From a checkpoint of a small class-conditioned spectrogram diffusion model.
Model: 2.13M parameters, log mel input, norm groupnorm, activation elu.
Rows from block 4 of a small class-conditioned spectrogram diffusion model, named by matrix and row number. Rows with one number belong to one channel. Each number is 128 + 24 x the weight over its row's rms, rounded and kept within 0 to 255. All counts start at 0. Numbers have three digits each.
After each channel's rows are labels from the 100 clips, of 14976 (inputs lightly noised), where the channel reaches its highest value: "responds to" is what is common among them; "peak in band" is the frequency band that holds the peak. Only what is clearly more common there than usual is listed. The data: struck, bounced, scraped and rolled objects made by modal synthesis. In brackets: how many of the 100.
# convs0: first 3x3 conv (model.mid.0.convs.0.weight, 128x128x3x3, standardized in use, each kernel summed), inputs 43-85
# convs1: second 3x3 conv (model.mid.0.convs.1.weight, 128x128x3x3, standardized in use, transposed, each kernel summed), outputs 43-85

convs0.61:164162083129146132117130137173174116162108116142151140148154105120107161086123143136153070144115067126115121124118110145119136095
convs1.61:136149175071134164149103121107100168126115125115130128109118152128152135099114108122112124172168095128072172120155135132092145096
responds to: one hit (85); rubber-like damping (58)
peak in band: 250 to 500 Hz (49)

convs0.8:123135180135146141123143162091124130150086140146149152156157128090125146075145115075127112105093087142149126121129088106117103116
convs1.8:115123121117070144135101117098129072102103125156160096185135129148131162105120110124109112099100110101172147128096133126145120085
responds to: one hit (65); pink noise (55)
peak in band: 250 to 500 Hz (68)

convs0.77:161177124115125119116149094144092081087112115117127127114118097168110163155151130122135175160143097127119152165136120126110123089
convs1.77:152136148155117128154113150167143164136094117130093132101083094146142140107155092124111102145120121131077123127122116104126139108
responds to: one hit (71); membrane (53)
peak in band: 250 to 500 Hz (53); 500 to 1000 Hz (36)

convs0.47:154138167138064116120181107185117041124123149135126123113110132112098181122115153121169121107099130133145118110133094109146128107
convs1.47:115162080107131165147115133121096090096108163171144089123133123120123162113126153105124148148108161119165139141134124096165172112
responds to: striker: soft (85); quiet level (67); mains hum (38)
peak in band: 4000 to 8000 Hz (78)

convs0.108:128133148144131160145127136132126100119133134132140153137128146132155153115120115154111111103119078121164125137115117110079113121
convs1.108:154106108108139035088113142148115140091156121150135121150150114128077115154181141108147143107151087133185081117129141130121096128
responds to: large (69); membrane (67)
peak in band: 250 to 500 Hz (82)

convs0.51:149151112123118102098136126170102101145135103161104159096101128113138128096108100145150076129123123123098101139131083109152119122
convs1.51:107069092128157158149144103124092101125135130119129149159115132115142163137150090135124153146123093129154151155151136118130075101
responds to: one hit (82); white noise (39)
peak in band: 250 to 500 Hz (80)

convs0.114:117133125141116126092121108122101101106128103139104127103103088127104146111108150166141038136078116104124116119133134123142146114
convs1.114:107161101124137139141144168133125162117128100121092130132098123123119097076129163102126109140117118103105134137113117110110112137
responds to: one hit (59)
peak in band: 250 to 500 Hz (55)

convs0.71:130141128135175134123149097163129126156153177106117118148137158109096096092096131137082138117101092100142107140142113118164123109
convs1.71:110129139120125148147168147095079099129144138129118096176157107086145135111147160146140092109134118085140114147170119101176151121
responds to: steel-like damping (63); clamped rod (40)
peak in band: 1000 to 2000 Hz (41)

convs0.85:170158155191142118126107129122091089085148100148108137141132132105102112130119105142112168117136101155097136132167123111126104144
convs1.85:156095102102128132081095095112104127156132146074093146145127146131150138123137107102147134107136102119126148136139091151089108168
responds to: one hit (78)
peak in band: 500 to 1000 Hz (35)

convs0.64:111105172107140102137132096130159109100138192120174133119081112131129107132092120095129060122152130149126109134136159120134126127
convs1.64:125114145156093082120174087116120080183147144146158115112143159112146134143102149131094157111123149077122125152117116090129124132
responds to: one hit (54); white noise (50)
peak in band: 250 to 500 Hz (73)

convs0.124:136154096114123103119132118151162133146152118111149141074054107123145113110138149143136084115079121113099151144163124151190109139
convs1.124:126124110125096115150167109124116101105122125097149112102154172128119111117113143124117135075138126118124142115113098151154131135
responds to: one hit (82); small (74)
peak in band: 0 to 250 Hz (93)

convs0.93:095112137123120094105168111150111093154088108161135093139142113118103125137131117144127097131123150123122121121184080164121138116
convs1.93:103121121116159062128123095131092140125160102107154122100147137125142124163112134134113139101144127162112191124156133134159147164
responds to: steel-like damping (68); repeated hits (60)
peak in band: 500 to 1000 Hz (67)

convs0.30:139115086162113128118130148140083112104159133174128181125124151133143126088137140124122135091156115141151171144145119111117132104
convs1.30:097153125146134095132095108126135135109108127128197099106097136157126115139153113132115080153117082094128107110122137112108121169
responds to: bouncing (89)
peak in band: 250 to 500 Hz (45)

convs0.78:135141111131148138097136129104118131084135130137123108116127140111098121104101120126068218108156140146108117112101145125084119117
convs1.78:125126181132104138162139142155122119164134142119135095142114134115169111080110109151100095133159135096088097150113074093141163132
responds to: striker: soft (78); scraping (43)
peak in band: 500 to 1000 Hz (47); 1000 to 2000 Hz (31)

convs0.65:145099176154128139162096128115139118097091135138124093108112097102137169141114158115143112161113144127158138125139125143109122061
convs1.65:142116143102151164114111081114092161110102092160104121126094142126141134103142164129109139117080143149092133160107125104077138068
responds to: one hit (95); wood-like damping (41)
peak in band: 250 to 500 Hz (67)

convs0.66:070109132127122149083110112136146085135152080130158130115108099104116140130098138159150085162108139143113145123200145100101110105
convs1.66:138128116120156162148126105114161120145133093141140129134147152134091152130168165080137127149075149135094121154148138157140084102
responds to: striker: soft (81)
peak in band: 0 to 250 Hz (39); 500 to 1000 Hz (38)

convs0.44:147195134164137115133153142138124123098100127155126088140091142144102142097060123152113066135118149129136155101130113130131132161
convs1.44:115133120158122148108075200119130097086144119132132118130152127116120138143146130107107116084090113117107149173142134139151107140
responds to: large (72); clamped rod (41)
peak in band: 0 to 250 Hz (70)

convs0.36:108081076122126123092104161144092092098140155130124145130154159129147141140130144117140166141129122161098140150104128115117112147
convs1.36:097118103134149099187092112144174073119061149171122139109117134185122165136152136129125078127121178146112110123122129102109158160
responds to: steel-like damping (73); membrane (37)
peak in band: 250 to 500 Hz (37)

convs0.101:139126068124124163114103126135094105082096133117133097143110160122106118130118154135140092122119130104074135131087121136164144117
convs1.101:129136132154155117129126125113176070149077175114107101115122140112118155131121137126163123138123162118105117119103107119106125109
responds to: large (68); clipping (46); text has "clipped" (46)
peak in band: 250 to 500 Hz (91)

convs0.91:155082129155112159147144138152136106087140109105132148143119115143159124127188136127147172138141151166141140113141127094116076090
convs1.91:118074151169094096130140121131132098114136171090111103121155121184119111100094157152117124154177134169131095100084160136143139138
responds to: scraping (57); rubber-like damping (41); clipping (38); text has "clipped" (38)
peak in band: 250 to 500 Hz (84)

convs0.59:137146085079159125121131086118165126135102127112137089113113128145108135132108159118132001165143133113144147150149144159129129125
convs1.59:157153146172096123112148197131129094140117119130139095162150114121108115105130139161140118159185127119162097139121132108154147183
responds to: one hit (90); striker: soft (77)
peak in band: 0 to 250 Hz (42); 250 to 500 Hz (31)

convs0.16:167110105093114126155175082140113069098111106105096107149122095146136162124145148141140084116128116122153140138140130142118129107
convs1.16:141137109112197121117146106132102147136153101085103181132136135106141155168156071083115135132151148142130134088145102162088130148
responds to: steel-like damping (58); pink noise (47)
peak in band: 250 to 500 Hz (82)

convs0.28:117142130144070158149139120144098154106125145112145124156133117128129115134107092177131166105160125150128135146135145159109124135
convs1.28:131154108104092120108098135130110189144114144084130181108165142085173113135116146138112168163126073107104131130111106113137144114
responds to: bouncing (87); hard striker (80)
peak in band: 1000 to 2000 Hz (30)

convs0.82:116126074113148159130171126126150119100164148150126174139162127079099144107119082098090169116132135127132119115181142135130154136
convs1.82:131109109126168120112147138146137129186150177159100134149136129151133121167084135147117104135142167174120151146136142111085137161
responds to: striker: soft (75); repeated hits (46)
peak in band: 500 to 1000 Hz (75)

convs0.22:106089152104111095148144138153120147106137164108125113102135127103125120086082145111146175112176146155139137104112094106109120126
convs1.22:125152133127105130134121093137160132103092115094124127089123136120160102120112140130133116129086092134077119115091121097125137113
responds to: bouncing (61); large (61)
peak in band: 500 to 1000 Hz (63)

convs0.50:147130107116105121110096127101112104101131129106121136131114145111131135129155155139143157132155142160118104120149140103148124146
convs1.50:104168124144131142166122147131138143139117107101114167097174097122097145131155137130122118154120170172121164152128106096146069107
responds to: one hit (62); pink noise (39)
peak in band: 4000 to 8000 Hz (56); 0 to 250 Hz (42)

convs0.79:150135127084152112118119110168087127127145164163147158132141158111172115107158122102124124143117129141168117146100126085123105124
convs1.79:150090119155130115166151147113116057119155151147169100094164146144134127112131117168106097106144120090119099168127130104137147124
responds to: one hit (75); rumble (27)
peak in band: 250 to 500 Hz (40)

convs0.3:173125117145140060092121123132139108130145096130145093104108116151102113132117175098116116138120109148108138138133097128107100122
convs1.3:115134151085132149093102100083157121115153108161123107130142096136103132155120100105117128149110163154135193140120125149090136147
responds to: one hit (73); text has "noise" (50); material: ceramic (46)
peak in band: 0 to 250 Hz (60)

convs0.70:158133113150155111130150113132103097102101116143143100089121066138099160138137108124107171103140099126150131103101106124087127082
convs1.70:132136166153086133171179117170130114110127140151151088115087125145102139118139077157123112145155111113115058162126124120187145125
responds to: striker: soft (77); scraping (71); membrane (48)
peak in band: 500 to 1000 Hz (72)

convs0.15:196076134124153159120128127121089130120140116133126141113115118124121118096141116116154135154145161139138112133211103122134111107
convs1.15:145089136127154182111115141109110151160133093156104152141113107110114104083136136126183128164175148166125130114122126163126116105
responds to: one hit (55); ceramic-like damping (40)
peak in band: 500 to 1000 Hz (49); 1000 to 2000 Hz (45)

convs0.18:125176128128137123109104162114117180125141124114144122122139099135138113120098124097125176125137159163112171108098101175101115151
convs1.18:141136108081142106113142134090155156178138149080096181112156112101149093155082162149128131103130125142136149103102088124111133117
responds to: bouncing (50); membrane (30)
peak in band: 500 to 1000 Hz (46)

convs0.63:097128162143134102104096141106134155155103105143143092137112143119099175172096110104140125165112119140143119120136087141125150148
convs1.63:079117114108165130116134113161144134164164114136134132169122104151145152140103163139123121162132154146162112099174136135114116118
responds to: bouncing (83); striker: soft (83); rubber-like damping (61)
peak in band: 1000 to 2000 Hz (44)

convs0.86:122094191124108131137175121153159068101136185130130136136125122126123192111135143142162170152123139129141140093132103138119111093
convs1.86:142150153130123135095099096111116131123088134162111148108092121111125111093136122144119166076116119089117158149115103083131155080
responds to: steel-like damping (80); clamped rod (47)
peak in band: 500 to 1000 Hz (94)

convs0.126:121148126136091148143140146138152104149130132109123138108092142122124135114133143112117142123112127150142131150098172108119124156
convs1.126:142103123128105161099106145093086141133123086133108148128126146106120118106140092123181160122176129166136121124138093161136124148
responds to: striker: soft (83); scraping (46)
peak in band: 0 to 250 Hz (68)

convs0.57:133092164135107113116125123148088132179145160136107150144146137119171148089131104123139196149117130170077133120134107112112139116
convs1.57:131112121130151122187133129124106116103111146121172111152069171147126177118147124171139116171143094110107146103135142149059150080
responds to: one hit (77)
peak in band: 0 to 250 Hz (34)

convs0.69:131140198077115132123132090169112124099128166115184140143079068155140145128109114130145148122129139129126133166132116131112115092
convs1.69:122139137160157107127126132111090141138141098095185095140126135132131129112146152155100126149098081100122134147142097088103150142
responds to: bouncing (57); one hit (43)
peak in band: 500 to 1000 Hz (41)

convs0.81:158101153148065058153141081160120123145084134137155126127123118127189148107126139134160147163118106138130158120104131153133147121
convs1.81:136161130076096109129129097083140138083108143088131127124130120124103115115145125120169143129121146147139126118130155118142129162
responds to: hard striker (89); quiet level (83); bouncing (64)
peak in band: 4000 to 8000 Hz (96)

convs0.96:192128137113162147181148133135110134161153158138118096089117125109152178151110091115098093130115121110165133148160090122144134098
convs1.96:142133168106108143106149125094116119117132127136191149060148076157164146156135119096152153119183182149190064121168133144144138130
responds to: large (70); thin (high-pass) (66); white noise (28)
peak in band: 250 to 500 Hz (77)

convs0.2:161115051107157147134153126143109100144169099133135164106187117088121142125143103105143117116131156139175141094114129152137140125
convs1.2:174116162125112167142127148099118101137167137135135160076121084145113111147144074139133124144122140148154179136122143139127105120
responds to: one hit (96); small (79)
peak in band: 4000 to 8000 Hz (100)

convs0.21:159100124114125104105135146120088178137118104157068134133165128132114138144132124150126128127162118119112167107171146114125168159
convs1.21:099116097150172081120110141147140160180119106115079170103105140091153106126123157134131115082155169172096135106124101151109137144
responds to: steel-like damping (53); repeated hits (49)
peak in band: 500 to 1000 Hz (47)

convs0.52:081120105105074113123103125125074097115078113118087133110098106148130147119103147152160164139132102143070136146119100141137147128
convs1.52:123142162145165159165093108125118147105104150113133157120125137101119149134163114138151099134125110130062141134130118172080108094
responds to: scraping (47)
peak in band: 250 to 500 Hz (100)

convs0.12:136090137112133119150133130158134077117133080115142114134118093115096143101098158124147085150160144162173162148155121194135135169
convs1.12:156100142123068090060094112140140114111146112136100146147107110174130137127135143143132109101121102097147133079113116114102115135
responds to: membrane (92); large (87); one hit (46)
peak in band: 250 to 500 Hz (92)

convs0.19:128118124112092125146107123167130111151123099142155108146132145091106143119174135151154150144129144114105132138120122071130085104
convs1.19:166167102136138138124106108118175113171091139102103129124147097154134150082111105102151141126118110089106128134122125114129149131
responds to: bouncing (67); steel-like damping (45)
peak in band: 500 to 1000 Hz (48)

convs0.31:113109134088159160144168150121141166163117167160085125123160164117135148073126101119113119118107111138146107116127140140115125184
convs1.31:117127146119097144107109154131116103094135124138142089147109120121135104105069145133101111120098197130148136119142107146138162114
responds to: large (67); bouncing (51); steel-like damping (44)
peak in band: 250 to 500 Hz (80)

convs0.103:138166085133135152137144127085094131122122123127116112163158098115155142108093094146126170093151122103134102120142159144114145139
convs1.103:139117127094127106129146189130110107142126151154116105148144115152133153077097099142110105107080122078156141098104130149118108093
responds to: membrane (60)
peak in band: 250 to 500 Hz (69)

convs0.100:137156132166134097147150134141120094152171127152150120099136164151143136126129146134109085148102094121159123139139114115143122138
convs1.100:117133112152144127082156118135118135124119121101124108119147103154130108144135168108156128115112131138136065133138117145157155145
responds to: hard striker (79); rolling (56); action: scraping (40)
peak in band: 0 to 250 Hz (62)

convs0.75:097082147126125112131161092154129150112116143148158137122120143122120143136125142157150095135154110125116116152130119103146107142
convs1.75:129103140145144150104141131104152131119121139121141111122171111107145104083135159111122127081147084143107135146122158120144168109
responds to: bouncing (63)
peak in band: 500 to 1000 Hz (45); 1000 to 2000 Hz (34)

convs0.119:128115135129136102126133109073145082120113116164137107185155130131104173110110141179147130134109139126155126083154128163122152146
convs1.119:170089115093135096144164159120098116121130119161124119180115153160106130094126140144132140113129074101164130097109140183104134122
responds to: one hit (51)
peak in band: 250 to 500 Hz (55)

convs0.72:134094169122118118138131100151095153161165133133166146133131155135103139166143113129125128137093136126144127090120101104108144084
convs1.72:096106135146134136115133128119141120131156135110140114153134081160160124133129156154136130173156120136137108132140167140127132120
responds to: bouncing (53); mains hum (25)
peak in band: 0 to 250 Hz (42)

convs0.29:127149176113127144122144112089148084118116143155101098105104140125126145128140115138127065126104141132116113132132131153120092114
convs1.29:135124115119135121153115095115133141152094134150107166117085148124201168162131140137099114114109118115121162107116122114072121113
responds to: bouncing (50); mains hum (35)
peak in band: 250 to 500 Hz (47)

convs0.10:163113110107091115135133091157143162152135135100135137106109128091121099144106153112140135134113127152112159153159115135139141132
convs1.10:118141158129132147141140141106181140114112131171108141129147111150111138118075144130141089144132118128103112088106179104094101132
responds to: one hit (92)
peak in band: 500 to 1000 Hz (39)

convs0.94:160097121141115095118176067127106076111146102111144114103091114099116118088139114090111152162101144123126112100155150168170104122
convs1.94:118091113142104142128143118111128115110177137076150130090122156079123109134146153103134174144103111117118161126154100138128136107
responds to: steel-like damping (74); repeated hits (48)
peak in band: 500 to 1000 Hz (50); 1000 to 2000 Hz (40)